{"model": "audio captioner", "encoder_norm": "batchnorm", "encoder_depths": [3, 6, 6], "encoder_kernel_size": 3, "encoder_widths": [128, 224, 384], "decoder_qk_norm": false, "decoder_inner_norm": false, "decoder_positions": "rope"}
Rows from block 3 of the text decoder, named by matrix and row number. Rows with one number belong to one neuron. Each number is 50 + 12 x the weight over its row's rms, rounded and kept within 0 to 99. All counts start at 0.
# fc1: MLP up (decoder.blocks.3.mlp.fc1.weight, 1024x256), inputs 128-255
# fc2: MLP down (decoder.blocks.3.mlp.fc2.weight, 256x1024, transposed), outputs 128-255
fc1.112:55 58 50 35 54 67 57 50 50 55 46 61 48 50 50 50 74 50 77 50 50 49 50 67 38 59 52 50 14 50 50 38 50 45 49 48 50 50 50 50 50 56 50 32 50 65 14 56 50 50 50 50 34 50 44 45 51 99 50 50 34 56 50 50 27 50 47 63 50 49 50 50 50 50 44 57 50 50 50 49 57 50 50 50 50 50 74 28 61 50 50 50 56 47 48 50 50 99 46 50 50 50 50 41 60 50 50 50 50 50 18 50 30 44 50 57 68 50 42 70 50 46 50 38 50 50 51 49
fc2.112:46 59 47 38 35 25 48 61 99 55 50 47 51 67 24 60 36 37 52 44 62 51 46 33 62 65 64 55 54 63 54 59 30 49 26 49 60 52 53 45 52 51 59 47 49 05 53 38 49 47 38 46 50 53 65 87 49 65 46 55 46 44 35 51 40 45 54 54 62 48 53 53 40 42 32 51 59 50 56 25 45 51 24 51 53 58 38 53 54 59 48 43 42 49 58 41 51 42 49 54 44 37 43 44 49 43 42 46 62 39 51 67 51 49 33 51 68 36 61 47 51 49 43 51 56 52 46 47
fc1.136:36 73 50 66 50 34 46 50 50 44 51 46 49 50 50 50 23 50 38 50 50 53 50 38 48 45 49 50 53 50 50 46 50 49 45 53 50 50 50 50 50 33 50 60 50 39 89 54 50 50 50 50 63 50 40 40 49 30 50 50 58 47 50 50 89 50 40 23 50 34 50 50 50 50 60 40 50 50 50 47 47 49 50 50 50 50 16 60 42 50 50 50 44 48 51 61 50 00 63 50 50 50 50 62 42 50 50 50 50 50 75 50 60 53 50 45 44 50 60 34 50 45 50 62 50 50 50 51
fc2.136:43 37 46 67 63 74 49 44 00 55 51 48 46 28 71 48 73 68 46 50 36 56 52 65 40 35 42 41 40 36 50 33 60 52 69 48 45 50 53 58 48 44 45 44 50 79 58 47 49 50 62 59 42 39 41 12 53 36 57 39 53 56 55 54 48 58 76 45 41 53 35 58 59 63 55 52 26 59 50 67 47 57 69 46 36 52 53 39 49 37 47 52 51 51 41 54 52 70 51 47 52 54 58 60 45 53 41 57 42 62 52 38 43 51 56 48 31 60 52 53 50 39 62 45 43 53 56 56
fc1.277:50 11 50 33 45 57 56 50 50 54 51 60 41 50 50 50 90 50 61 50 50 47 50 59 64 31 53 50 55 50 50 25 50 56 53 48 50 50 50 50 50 61 50 38 50 65 40 51 50 50 50 50 34 50 52 70 51 55 50 50 46 52 50 50 22 50 48 99 50 71 50 50 50 50 33 75 50 50 50 54 59 45 50 50 50 50 67 35 64 50 50 50 69 58 49 51 50 99 39 50 50 50 50 39 42 50 50 50 50 50 44 50 56 25 50 52 52 50 51 72 50 57 50 47 50 50 50 49
fc2.277:43 46 46 44 37 22 47 59 69 40 45 46 52 81 28 50 41 42 40 48 53 55 40 17 54 65 54 56 75 66 75 57 49 51 43 58 61 54 50 51 46 63 54 27 48 30 42 61 51 53 43 40 43 51 89 63 49 55 38 63 47 45 49 50 50 46 39 57 61 49 58 49 39 41 49 51 39 58 55 37 54 44 22 45 48 46 40 58 50 31 47 52 28 55 60 52 51 32 47 52 50 44 32 34 50 55 61 49 49 43 50 61 56 51 50 47 57 43 50 48 47 51 28 53 55 52 42 57
fc1.288:46 35 50 38 47 44 66 50 50 58 53 50 44 50 50 50 70 50 59 50 50 45 50 67 77 49 50 50 57 50 50 40 50 58 48 49 50 50 50 50 50 49 50 14 50 69 31 48 50 50 50 50 30 50 47 69 52 69 50 50 26 54 50 50 00 50 55 86 50 63 50 50 50 50 62 26 50 50 50 57 42 44 50 50 50 50 72 40 54 50 50 50 66 53 50 53 50 99 59 50 50 50 50 39 67 50 50 50 50 50 24 50 65 44 50 51 36 51 46 47 50 41 50 50 50 49 48 50
fc2.288:52 68 37 41 51 28 57 64 93 54 45 42 33 68 39 59 48 43 52 38 53 51 63 32 58 64 68 52 64 65 72 55 50 49 44 58 42 26 51 52 40 72 59 46 51 23 44 49 48 41 46 47 42 45 72 50 40 61 44 54 63 18 44 49 61 47 55 56 62 49 56 59 42 39 60 50 58 14 61 36 56 52 21 39 48 47 42 61 42 56 47 50 38 53 58 52 45 32 45 53 41 43 47 44 57 68 68 53 42 39 55 55 55 50 58 48 55 20 46 42 54 48 45 47 66 39 44 47
fc1.307:52 53 50 62 51 62 28 50 50 49 45 50 58 50 50 50 37 50 52 50 50 55 50 43 07 59 52 50 56 50 50 50 50 47 51 51 50 50 50 50 50 54 50 99 50 35 70 61 50 50 50 50 71 50 55 42 54 43 50 50 59 50 50 50 99 50 46 14 50 43 50 50 50 50 49 85 50 50 50 47 45 64 50 50 50 50 30 53 34 50 50 50 37 49 51 38 50 00 61 50 50 50 50 61 44 50 50 50 50 50 69 50 31 61 50 51 43 50 40 59 50 55 50 48 50 50 50 50
fc2.307:50 45 55 60 46 87 45 35 37 30 54 49 69 41 67 39 67 51 51 73 55 39 44 58 45 55 46 41 40 40 00 56 46 49 65 43 49 44 53 51 51 32 39 51 44 79 48 54 51 65 57 58 56 47 29 39 55 39 53 51 39 66 51 56 40 54 64 38 30 53 45 37 59 50 50 47 61 56 32 54 42 41 73 40 58 57 61 36 52 61 57 50 66 57 45 47 62 65 54 49 51 62 52 53 57 42 40 50 58 63 45 50 27 48 52 52 49 66 50 58 53 40 58 42 42 51 56 52
fc1.496:50 51 50 50 50 50 50 50 50 50 50 49 47 50 50 50 50 50 62 50 50 50 50 50 50 51 49 50 50 50 50 50 50 50 51 50 50 50 50 50 50 50 50 50 50 50 50 50 50 50 50 50 53 50 50 49 50 50 50 50 50 50 50 50 50 50 35 48 50 52 50 50 50 50 50 50 50 50 50 50 50 20 50 50 50 50 51 50 50 50 50 50 51 50 50 50 50 50 72 50 50 50 50 23 50 50 50 50 50 50 50 50 50 99 50 90 07 50 33 68 50 50 50 99 50 50 50 50
fc2.496:65 50 54 47 51 50 50 50 49 53 00 57 50 46 32 51 51 51 50 50 49 50 52 47 51 47 53 48 50 50 51 54 52 48 50 54 50 77 50 49 00 52 50 43 52 53 49 42 50 50 50 50 49 51 44 42 50 50 52 47 50 47 51 50 49 50 65 51 50 58 49 15 50 52 56 50 47 46 50 50 49 68 50 52 45 52 50 52 52 51 51 49 52 50 50 50 52 56 50 48 51 50 45 51 50 47 51 52 51 46 49 52 51 99 48 49 49 49 55 37 51 51 53 42 51 53 51 50
fc1.531:50 49 50 99 51 62 50 50 50 50 51 50 50 50 50 50 50 50 73 50 50 85 50 50 99 50 50 50 32 50 50 51 50 69 50 50 50 50 50 51 50 99 50 68 50 81 60 50 50 50 50 50 43 50 50 50 50 72 50 50 54 52 50 50 26 50 50 50 50 50 50 76 50 50 50 49 50 50 50 82 50 50 50 50 50 50 50 50 00 50 50 50 50 77 45 50 50 88 50 50 50 50 50 48 49 50 50 50 50 50 57 50 50 50 50 52 11 13 49 50 50 22 50 50 50 50 50 50
fc2.531:47 50 45 38 50 44 66 50 51 52 50 50 50 50 50 50 50 49 49 22 50 52 50 46 47 50 50 52 36 50 99 50 51 50 50 18 50 52 50 46 51 74 51 45 46 46 47 20 52 50 50 50 50 51 50 49 50 40 49 49 49 50 39 50 51 50 49 50 48 48 49 51 50 50 50 51 49 51 37 52 50 50 50 58 37 39 50 50 45 30 50 50 44 63 99 50 50 85 50 48 50 50 07 50 47 54 50 50 49 86 50 50 50 50 50 50 51 51 85 50 51 52 50 51 49 28 52 50
fc1.558:41 44 50 22 43 37 50 50 50 51 54 55 49 50 50 50 75 50 69 50 50 48 50 57 32 61 51 50 36 50 50 37 50 38 53 48 50 50 50 50 50 56 50 46 50 65 46 52 50 50 50 50 52 50 41 85 53 84 50 50 43 53 50 50 40 50 55 46 50 62 50 50 50 50 52 42 50 50 50 48 55 45 50 50 50 50 21 30 33 50 50 50 73 51 50 45 50 88 59 50 50 50 50 54 63 50 50 50 50 50 41 50 48 63 50 52 76 50 47 48 50 64 50 41 50 49 47 50
fc2.558:57 51 44 40 74 38 48 70 93 61 54 41 44 60 24 61 45 32 63 50 67 49 29 54 55 55 68 56 47 52 59 58 37 49 13 50 45 36 50 44 63 42 74 59 44 00 39 37 51 56 51 52 40 57 56 65 61 55 41 51 57 46 38 42 39 50 70 49 49 49 41 54 49 54 30 48 46 47 52 32 47 49 50 54 54 50 46 59 35 57 44 53 36 54 66 37 54 47 48 52 36 59 51 50 34 22 39 47 57 52 49 68 44 48 24 53 72 17 57 57 64 46 44 62 59 56 59 45
fc1.592:46 31 50 64 54 55 48 50 50 50 50 31 55 50 50 50 36 50 38 50 50 55 50 36 60 40 44 50 75 50 50 62 50 56 54 50 50 50 50 50 50 40 50 49 50 37 59 48 50 50 50 50 46 50 52 33 42 08 50 50 70 48 50 50 60 50 43 45 50 42 50 50 50 50 45 40 50 50 50 42 60 47 50 50 50 50 60 72 49 50 50 50 51 45 50 60 50 21 55 50 50 50 50 53 36 50 50 50 50 50 44 50 48 54 50 46 42 50 54 50 50 52 50 51 50 51 50 50
fc2.592:45 39 58 52 48 59 57 31 00 55 48 53 45 27 63 33 62 60 47 50 50 47 68 66 36 41 46 40 39 40 62 34 95 50 62 49 43 68 44 50 47 43 51 45 46 84 66 47 50 56 72 51 48 56 34 10 66 42 35 57 47 55 54 54 57 45 46 60 52 56 49 41 58 45 68 54 64 64 53 78 51 44 57 40 44 50 56 48 56 48 50 51 62 46 42 54 39 56 51 46 50 50 57 48 59 57 59 43 35 53 47 18 67 51 74 52 62 71 52 52 54 53 49 58 38 51 60 52
fc1.600:45 41 50 26 54 29 67 50 50 59 53 56 49 50 50 50 77 50 68 50 50 19 50 57 60 57 49 50 36 50 50 49 50 46 58 49 50 50 50 50 50 63 50 26 50 70 48 49 50 50 50 50 34 50 51 84 54 71 50 50 32 45 50 50 10 50 57 67 50 74 50 50 50 50 39 36 50 50 50 55 61 44 50 50 50 50 68 40 48 50 50 50 54 51 50 48 50 99 49 50 50 50 50 36 63 50 50 50 50 50 26 50 62 41 50 52 48 50 39 43 50 47 50 47 50 48 48 49
fc2.600:60 65 29 36 43 27 54 66 99 54 50 46 39 67 25 65 42 41 60 45 68 50 48 43 54 63 59 55 71 57 62 53 43 49 24 50 48 49 51 50 39 49 57 54 59 00 60 52 49 47 46 47 38 50 81 56 53 57 40 64 49 37 48 45 50 46 59 50 66 47 53 53 46 41 47 51 47 42 51 35 45 50 43 56 54 37 42 57 39 46 45 51 42 52 44 45 48 31 49 53 33 47 48 50 45 48 54 52 44 37 65 72 46 50 41 51 53 12 48 48 60 48 35 57 58 44 54 44
fc1.612:50 48 50 50 50 50 47 50 50 00 81 53 50 50 50 50 50 50 51 50 50 50 50 50 99 50 50 50 49 50 50 50 50 50 50 50 50 50 50 50 50 50 50 50 50 50 46 50 50 50 50 50 51 50 50 50 50 52 50 50 50 50 50 50 50 50 50 48 50 49 50 50 50 50 52 50 50 50 50 50 47 50 50 50 50 50 50 27 50 50 50 50 49 50 51 34 50 49 51 50 50 50 50 50 50 50 50 50 50 50 49 50 17 49 50 50 50 50 50 50 50 50 50 50 50 50 50 50
fc2.612:49 50 50 44 28 46 56 50 51 72 98 50 51 50 50 50 50 50 47 50 50 50 50 50 49 50 50 50 18 49 50 62 51 50 56 51 50 50 49 49 51 50 49 50 50 62 62 49 51 50 43 50 48 50 49 48 52 47 50 44 51 49 50 50 44 50 50 51 46 50 50 50 50 33 50 50 49 67 50 51 50 52 50 65 50 46 49 50 50 50 99 50 25 72 78 50 50 78 50 48 50 51 47 50 49 51 50 50 50 49 66 50 50 50 50 50 45 54 50 50 54 50 50 50 48 50 55 50
fc1.790:69 48 50 49 41 68 56 50 50 56 48 70 49 50 50 50 84 50 58 50 50 52 50 73 63 55 49 50 30 50 50 47 50 45 55 48 50 50 50 50 50 62 50 16 50 66 33 41 50 50 50 50 39 50 54 53 51 84 50 50 36 50 50 50 19 50 46 73 50 64 50 50 50 50 38 58 50 50 50 51 56 43 50 50 50 50 77 42 60 50 50 50 54 48 50 55 50 99 51 50 50 50 50 17 67 50 50 50 50 50 24 50 47 42 50 59 63 51 37 56 50 56 50 40 50 49 50 50
fc2.790:52 61 35 36 46 26 42 54 85 41 45 55 63 83 28 47 28 41 53 50 62 51 43 38 51 68 59 53 64 73 60 61 31 47 17 61 46 52 51 44 47 51 56 50 50 14 60 54 49 53 41 42 49 51 72 87 54 70 39 62 47 41 68 44 55 40 41 53 68 48 57 50 43 33 29 49 66 43 53 34 49 53 23 44 56 53 46 60 52 57 52 45 29 46 56 45 49 34 50 52 46 40 45 43 57 53 57 55 56 33 51 63 53 51 51 53 70 33 50 46 50 53 38 50 60 40 43 45
fc1.806:42 60 50 67 46 48 35 50 50 51 48 39 54 50 50 50 38 50 45 50 50 59 50 39 40 50 44 50 67 50 50 60 50 45 56 53 50 50 50 50 50 37 50 53 50 38 99 58 50 50 50 50 68 50 47 36 48 21 50 50 65 52 50 50 83 50 39 39 50 41 50 50 50 50 45 39 50 50 50 48 39 50 50 50 50 50 32 62 49 50 50 50 47 49 51 49 50 00 58 50 50 50 50 73 51 50 50 50 50 50 57 50 50 51 50 47 22 50 47 35 50 50 50 54 50 49 49 52
fc2.806:44 45 37 62 53 59 60 42 00 44 48 46 54 36 67 42 68 61 48 53 50 55 53 55 27 36 41 43 50 40 49 28 60 49 51 59 43 40 55 58 44 38 45 40 44 86 44 55 51 54 70 55 35 47 44 19 53 48 10 50 50 58 75 55 52 53 47 40 51 52 39 55 57 57 60 51 40 57 39 63 55 55 68 47 32 35 58 53 51 42 51 57 54 50 05 55 44 54 50 48 42 59 59 44 44 54 45 62 36 61 54 37 47 50 59 51 40 62 49 55 51 46 52 47 44 40 58 54
fc1.819:52 40 50 32 44 51 50 50 50 58 50 64 47 50 50 50 83 50 65 50 50 41 50 66 53 55 49 50 44 50 50 47 50 45 65 52 50 50 50 50 50 64 50 25 50 61 06 26 50 50 50 50 30 50 49 58 50 50 50 50 39 53 50 50 24 50 58 79 50 69 50 50 50 50 45 59 50 50 50 55 37 46 50 50 50 50 67 30 49 50 50 50 60 53 49 50 50 99 43 50 50 50 50 39 47 50 50 50 50 50 33 50 40 40 50 53 38 50 40 61 50 36 50 48 50 48 50 50
fc2.819:48 50 39 38 38 27 64 73 94 54 46 46 44 85 38 65 39 39 52 36 57 59 45 32 50 62 57 58 79 66 61 55 35 49 25 67 51 63 53 43 50 49 58 44 53 00 61 55 50 50 41 45 41 53 79 62 47 62 31 58 46 53 45 51 53 47 47 50 59 47 54 56 47 46 40 47 43 52 54 30 45 54 26 49 48 32 35 60 46 48 47 43 24 58 52 50 49 27 47 53 36 45 44 35 45 54 58 52 48 43 62 55 55 50 70 48 59 31 47 43 49 57 39 46 56 38 45 52
fc1.921:62 39 50 42 50 35 58 50 50 57 57 40 47 50 50 50 82 50 48 50 50 31 50 31 72 48 44 50 42 50 50 70 50 40 73 50 50 50 50 50 50 48 50 35 50 44 42 17 50 50 50 50 35 50 54 69 44 25 50 50 46 48 50 50 00 50 62 74 50 56 50 50 50 50 43 47 50 50 50 35 46 40 50 50 50 50 69 47 42 50 50 50 89 61 49 64 50 99 49 50 50 50 50 75 44 50 50 50 50 50 23 50 42 50 50 52 42 50 52 49 50 44 50 53 50 50 50 51
fc2.921:58 53 50 42 55 38 59 60 86 36 45 47 38 62 35 57 51 44 68 39 63 50 47 52 29 49 60 44 54 48 78 37 47 52 25 61 43 57 50 49 55 57 54 69 44 13 52 60 50 50 39 49 41 46 69 61 53 66 33 65 44 19 71 58 82 39 35 55 55 47 51 51 38 51 54 45 55 60 51 38 53 40 43 62 55 27 43 61 53 41 49 46 35 49 61 55 37 32 45 51 18 49 42 23 31 62 59 56 44 48 59 50 79 50 80 52 68 35 44 38 56 43 51 57 62 44 45 50
fc1.929:53 53 50 75 49 66 28 50 50 53 42 42 55 50 50 50 44 50 37 50 50 75 50 38 41 39 48 50 54 50 50 70 50 55 56 52 50 50 50 50 50 41 50 67 50 37 61 44 50 50 50 50 57 50 57 11 49 22 50 50 53 57 50 50 73 50 44 56 50 32 50 50 50 50 58 46 50 50 50 52 33 65 50 50 50 50 49 68 57 50 50 50 35 49 51 47 50 00 59 50 50 50 50 46 43 50 50 50 50 50 72 50 31 50 50 46 26 50 57 56 50 46 50 53 50 52 49 52
fc2.929:40 53 53 63 46 66 66 41 18 37 45 57 64 41 84 36 52 55 38 52 42 52 52 50 36 36 46 48 44 49 42 42 54 51 75 54 49 55 51 48 46 46 36 42 38 99 40 61 51 52 57 49 62 41 40 30 45 50 38 47 50 58 79 58 60 51 31 37 50 52 42 45 54 61 59 53 57 50 45 65 60 49 47 40 50 47 53 52 64 58 55 50 66 50 43 62 43 40 52 49 48 51 58 34 58 69 51 52 38 57 46 20 50 50 82 51 27 76 40 46 37 58 56 46 47 37 49 52
fc1.944:58 76 50 85 52 86 47 50 50 51 44 57 53 50 50 50 32 50 41 50 50 99 50 46 43 47 56 50 62 50 50 53 50 50 35 50 50 50 50 50 50 50 50 53 50 42 68 65 50 50 50 50 65 50 53 25 48 58 50 50 54 53 50 50 80 50 46 39 50 25 50 50 50 50 56 52 50 50 50 61 44 61 50 50 50 50 42 61 67 50 50 50 31 40 51 57 50 00 63 50 50 50 50 49 40 50 50 50 50 50 81 50 50 59 50 53 36 50 46 52 50 52 50 51 50 50 51 51
fc2.944:44 43 51 57 48 52 31 38 21 44 48 61 56 39 67 42 47 66 20 49 40 53 54 52 53 47 50 43 39 46 38 41 51 50 71 47 50 60 52 55 40 42 54 33 49 99 55 55 48 45 60 53 64 47 33 40 50 42 54 53 54 57 56 56 45 51 53 45 45 54 53 53 62 49 53 60 60 44 47 74 55 51 57 38 51 86 45 41 60 66 59 52 58 42 51 54 57 66 53 49 61 45 53 47 83 50 51 50 53 52 42 34 42 51 70 52 38 58 60 52 24 55 61 32 47 47 45 49